Rows from block 10 of the encoder of a small image VAE, named by matrix and row number. Rows with one number belong to one neuron. Each number is 128 + 32 x the weight over its row's rms, rounded and kept within 0 to 255. All counts start at 0.
After each neuron's rows are labels from the 100 images, of 14976, where the neuron reaches its highest value: "top examples" is what is common among them. Only what is clearly more common there than usual is listed. The data: single toy objects rendered from many sides on busy backdrops. In brackets: how many of the 100.
# fc1: MLP up (encoder.blocks.10.mlp.fc1.weight, 640x160), inputs 0-159
# fc2: MLP down (encoder.blocks.10.mlp.fc2.weight, 160x640, transposed), outputs 0-159

fc1.328 [ 67 112 142  82 128 143 183 202  91 153 123 112 106  81 147 139 146 145 134 116 102 135 134 148 154 118 129 128 121  78 138 102 143 221 155 173 137  76 105  90 192  99 116  91 137 162 125 124 143 159 120 126 130  81 132 132 132  80 181 149 160  75 116  26  69 110 103 108 118 136  98 106 157 134 189 130 139  84 121 144 130  97 129  61  86 132 112 149  68 138  97 104 124 134 116 133 158 132 121 143 139 101  93 134 192 136 135 131  64 132  49 143 140 141 140 165 116 153 129  36  74 126 133 115 159 156  93 170 146 118  90 107 115 132 129 129 117 121 228 118 148 157 111 116 116  69 161 158 130 104  76 111 148 143 138 129 135  93 124 142]
fc2.328 [135 142 107  91  82 190 140 135 120  82 128 114 138 168 162 126 204 153 124 101 114 102 176 127  87 143 113 176  99 120 186 122 120   0 129 139 137  90 101 108 156 120  86 158 121 156 129 105 186  88 159 171  91  90 133 123 102 113 112 139 131 142  85 150  81 132 102 110 125 171 114 102 142 114 134  93 117 128 124  98 160 131 139  89 115 147 111 138 157 139 116  77 171  95 112 148 125 127  76 131 132 123 110 108 179  83 120 124 153  31 131 160 174 157 182  83 119  83 163  77  84 160 126 137 144 168 109 118 173 171 145 112 154 197 113 100 115 142 126 114 130 203 158 141 180 130 131  63 153  96 121 103 121 146 178  96 123  90 128 143]
top examples: white (34)

fc1.349 [ 87 121 204 135 124 137 109 130 143 137 209 142 222 119 125 163 106 120  98 142 171 104 126 113 171 126 137 128 136  35 118 150 138 116 125 103 143 132 144 102 122 150 122 103 148 123 121 116 122 179 184  62 113 119 174 136 151  96 159 100 114 105 131 161 109 191 133  99 146 103 173 110 110 164 136 142 215 163 109 135 107 151 129 113 144 184  89 119 119 183 112 142 133  51 122  41 145 147 147 109 146 140 131 134 129 100 111  66 114 170 114 154 141 129 151 152 150 135 115 155 164 139 136 122 118 118 154 110  93 138 205 121 115 102 187 145 147  89 124  84 160  99 164 192 107 120 133 168  99 149 158 143  65 106 119 139 120  66 116  44]
fc2.349 [143 134 108 143 194 120  66 109 119 143 129  59 123  79 138 146 128 165  74 125 119  87 123 134 132 199 123 117 140 121 113 110  73 127 132  84  97 141  76 147 122 175  83 169 145 134 124 131 126 146 155 154 203 156 161  45 141 116 119 165 149 107 187 130 162 141 109 170 142 145 137 129 139 123  94 109 145 151 202 122  81 149 155 156 134 181 147 154 124 118 132 149  75 134 176 146 105  53 199 155 128 127 133 120 148 149 120  99 143 147 144 122 140 207 168 106  38 122  60 134 123 152 130 178 120 109 124 145 168  72 122 119 148 103 151  96 157 119  87 183 137 118 121 141 129 112 142 126 212 139 135  68 120 144 121  63 109 112 154 115]
top examples: matte (75); red (62)

fc1.253 [102 202 108 133 187 129 146 142 102 129 135 113 106  80  84  88  79 144 137 141 189 122 132 109 109 157 116  82 153  79 130 114 131   3 148 148 115 131 110 146 119 116 124 102 112  96 114 141 112 132 174 114 173 122 149 113 204 105 126 133 143 160 141 113 126 135 116 130  98 179 190 118 138 124 102 148 233 118 130 213 114 198 147 147 142 128 173 122 162 118 201 111 117 123 145 140 198 126 139 139 120 100 116 127 120  89 121  84 149 158  93 103 142 148 142 123 118 155 118  79 182 190  42 153 146 118 138 144 134  94 167 131 104  82 129 136 110 127  90 130 109 129  78 130 127  92 128 194 130 136  82 112 120 115  91 122 127  74 158 128]
fc2.253 [155 103 127  83 128 105 181 128 138 109 137 190 132 146 113  99 109  68 126 154 164 158 111 148 111  83  88 113  93 115 157 145 148 209 147 158 142  93 201 127 130  72 198 149 135 182 131  92 143 185 111  95 146 103 102 162 156 145 143 103 100 102 113 124 107 110 150 115 142 132 161 140  88 162 120 159 128  99 133 158  48 124 107  87 140 106 168 125 146 173  96  95 148 135  85  84 132 164 234 108 138 127 124  94 162 161 147 166 149 181 121 110 149  64  66 134 159 133  37 114  82 159 114 100  94 103 107 130  64 139 108 127 118 116 107 138 139 126 176 126 149 128 103 133  92 145 154 173 111 177 112 172 151 104 126 184  93 140 148 120]
top examples: yellow (27)

fc1.94 [ 98 144 137 145 105 145 189 186  84  85 125 112 132  73 124 117  94 140 145 119 125 124 158 123 111 138 131 130 137 157 117 107 127 116 137 174 110  85 104 139  85  97 124  85  99 105 167 158 171 110 143  99 187 176 150 104 143 116  83 137 168 148 162 149 120 135 130 134  63 100 138  95 140  53 135 155 131  95 134 128 139 137 119 141 130  84 201 108 141  66 137 132 122  67 167 141 177 135 127 126 128  69 111  81 140  45 105 115  45 178  81 120 157 153 139 141 115 132 133  38  91 139 129 122 181 127 134 155 160 123 112 132 180  73 120 121 110 144 125 134  86 116  51 137 157 139 141 178 117 137   1  95 119 110 120 113 141 129 151 135]
fc2.94 [200 153  85 126  90  95 147 168 107 164 134 128 147 172 124  77 130 155  91 137 155 153  91 122 198 126 159  76 174 110  81 104 138  74  68 137  97 148 127 161 111 108 133  64 164  43 143 124 144 120  86 110 137  83 115 117 137 164 152 149 141  49 124 110 158 101 202 154 138 118 163 113 157  78 123  92 146 129 126 137 190 138 100 115  81 116 213 116 154 146 112 117 154 147 111 122 186 108  66 151 123 112 136 163  73 147 139 159 103 153 109  60  92 119 139 151  98 189 170  96 111  90 140 104 122  62  94  99 124 117  95  95 150 113 137  74 128  98 173 131 148  99  90 131  91 153 144 157 172 139 112 105 140 100 108 126 124 133 139 124]
top examples: from above (60); white (32)

fc1.571 [ 91 158 100 153 249 124 145 150 108 157 114 108  94 104 110  62  82 133 246 120 143 184 155 135 143 137 116 102 189 136 147 110 129  74 102 144 102 153 121 114 158 114 118 112  91 123 104 175  85 146 125 129 125 130  84 122 150  92  74 150 146 186 146 106 150 116  81 132  95  73  97 121 135 131 101 123 131  85 127 168 105 137 142 136 131  48 141 206 114 150 147 162 120 162 136 154 127 135 144 148 110 101 154 148 113 181 132 158 185 100  97 104  79 119 131  73 115 140  93 100 192 125  85 140 146 147 135 153 149  94 156 205 136  81 123 138 115 141 117 151 124 152  93 107 170 101 123 147 140  87  93 110 141 112 137 120  59 131 159 168]
fc2.571 [ 77  89 141 144  73 135 255  54 153 144 134 147 130 124 109 143 106  90 127 172 162 126 104 132 155 123 114 119 145 142 114 160 129 163 134 227 158 162 161 119 104   0 156 154 177 155 169 101  85 111 101 113 175 129 106 137 107 106 171  80  90 114 125 132 144 105 114 109 125 131 157 145  99 161 113 187 112 108 117 118 110 115 107 120 106 119 167  98 137 140  98 178 122  96 141 116 111 155 159  93 133 171 103 120 167 117 155 127 111 145 113 120 185  99  90 147 163  51 110 163 120 117 173 142 135  80 141 116  80 126 135 148  92 111 114 159 108 124 152 114 114  80 160 134  72 149 107 144 112 196 150 156 141 124  91 145 146 158  95 115]
top examples: teal (26)

fc1.469 [ 45 136 123 105 141 176 161 216 105 129 146  88 147  67 146 130 142 150 157 129 120 164 207 158 161 170 128 138 154 109 109 112 115 197 127 156 109  77  99  81 196 117 111 108 148 157  91 206 150 112 114 117 119  65  97 123 121  87 127 140 141 114  90 139  81 135  96  90  68  99 111  82 148  92 188 127 133 146 131 113 124 120 159 137  68 102 100 239  67 129  99 173 122  96 146 142 104 141 134 145 137  88 147 157 187 117 112 108  70 159 119 150 131 148 128  96 131 135 122 113 163 131 130 159 156 170  85 101 147 111 144 136 158 145  94 139 122 145 140 110 175 159 130 114 148 105 165 133 128  81  88 117 137 203 166 130 112 116 138 133]
fc2.469 [105 152 108  92 161 128 172 166 155 104 116 149 121 151 129  97 114 104 137  82 119 113 123 115  49 127 117 163  58 124 188 139 136  15 157 169 163  95 150 112  80  85 123 165 135 139 147 107 157 136 142 147 174 172 123 134 139 159 127 105 104 157 165 111 157 158  87 144 115 170 124 125 111 170  98 142 115 170 146 172  50 222 150 104 167 117 154 144 204 150 195  76 141 114 117 131 115 170 210 100 113 116 105  65 152 110 131 120 162 109 150 115 186 136 130 128 124  94  52 107  98 192  82 135 137 139 138 133 103 105 144 112 112 102 111 110 120 144  74 145 116 111 120 141 154 147 129  81 108 135 107 142 111 128  95 139  78 114 153 108]
top examples: white (28)

fc1.95 [ 31 169 137 116 178 122 114 150 140 130 110 141 105 111 144 123  52  86 137 110  97 130 139 113  93 119 112 114 127  79 107 155 147 151 141 115 137 108 145 178 140 156 156 124 110 175  71 169 120 119 186 119 143 126 160 140 203 131  88 125 117 181 102 162 204 178  85 116 131  96 126 123  91 116 142 130 131 197 109 130 123 177 187 115 105  99 114 127 116 171 122 160 158 134 124 147 115 154 119 104 146 134 193  69 153 115 119  66 115 171 118 153 118 106 157 133 148 125 134  32 158 185  44 135 100 132 120 175 118 112 118 107  96 104 155 128 157  97 111 120 128 139  44 120 180 100 116 148  98 137  53 145  89 146 142 157 124 106 133  78]
fc2.95 [ 99 155 132 149 194 101 102 138 131 139 103 152  99  81 168  97  40 119 160 109  99 134 175 107 143 132 152 138  91  98 170 144 141 132 137 111 126 124 141 165 110 148 120 166 126 158 101 115 144 163 154 131 175 128 190 129 176 153 137 150 126 149 161 126 200 165  49 143 148 127 108 157 111 143 116 199 131 168 130 168  33 155 176 137 104 102 144 167 144 100 154 155 123 144 154 116  82 155 212 111 123 135 154 112 134 204 146  81 120 141 169 132 101 120 156  88 110 133  35  91 148 153 108 150 125 142 121 168 121  48 104  91 144 101 178 131 131 106  83 160  97 123 108 105 163 115 100 136 113 144 103 137  92 162 139 117  71  76 160 115]
top examples: green (30)

fc1.500 [ 40 143 116 141 163 125 155 143 112 111 127 115 113  79 105  91 132 129 133 143 118  93 128 110 155 141 104 132 166 147 124 120 119 115 101 159 123 149 111 158 116 123 100 124 113  69 157 134 116  70 118 104 186 180 166 111 153 112 103 133 135 164 148 151 170 132  40 133  89 142  75 102 127 134 111 129 153 124 141 118 123  91 148 156 134 142 146 112 201  77 216 151  98 133 178 129 134 145 129 129 126  82 124  99 123 148 137 121 198  90 130 106  65 156 149 131 113 125 125  55 165 132  91 161 137 122 130 126 131  80 158 157 114  58 142 133 124 120  48 137 118 110   0 123 131 118  97 145 120 127  20 106 125 108 108 117 133 111 120 109]
fc2.500 [ 82 148 112 119  88 109 185  84  77 132 116  93  97 137 159  61  90 140 131 126 145 152 150 145 118 128 164 142 115 115 150  73 124 219 112 175  82 149 128 115  96  65 130 162 147 227 102  60 139  44 103 170 147 142 122 107 165  88 185 156 173 152 150 139 119 116  97 144  94 137 152 153 157 133 101 105 148  74 153 173 118 178 129 106 144 127 205 151  78 112 116 130 110 135 112 134  93 118 137 168 147 100 108 141 142 168 147 117 106 123 110  93 178 102 131 154  56  59 111 160  85 172 112 133 167  80 138 159 153 127  90 148 126 137 132 125  78 157 191 161 122 114 138 112 120 137 149 172 158 170 133 113 133 112 117 115 110 138 168 100]
top examples: white (30)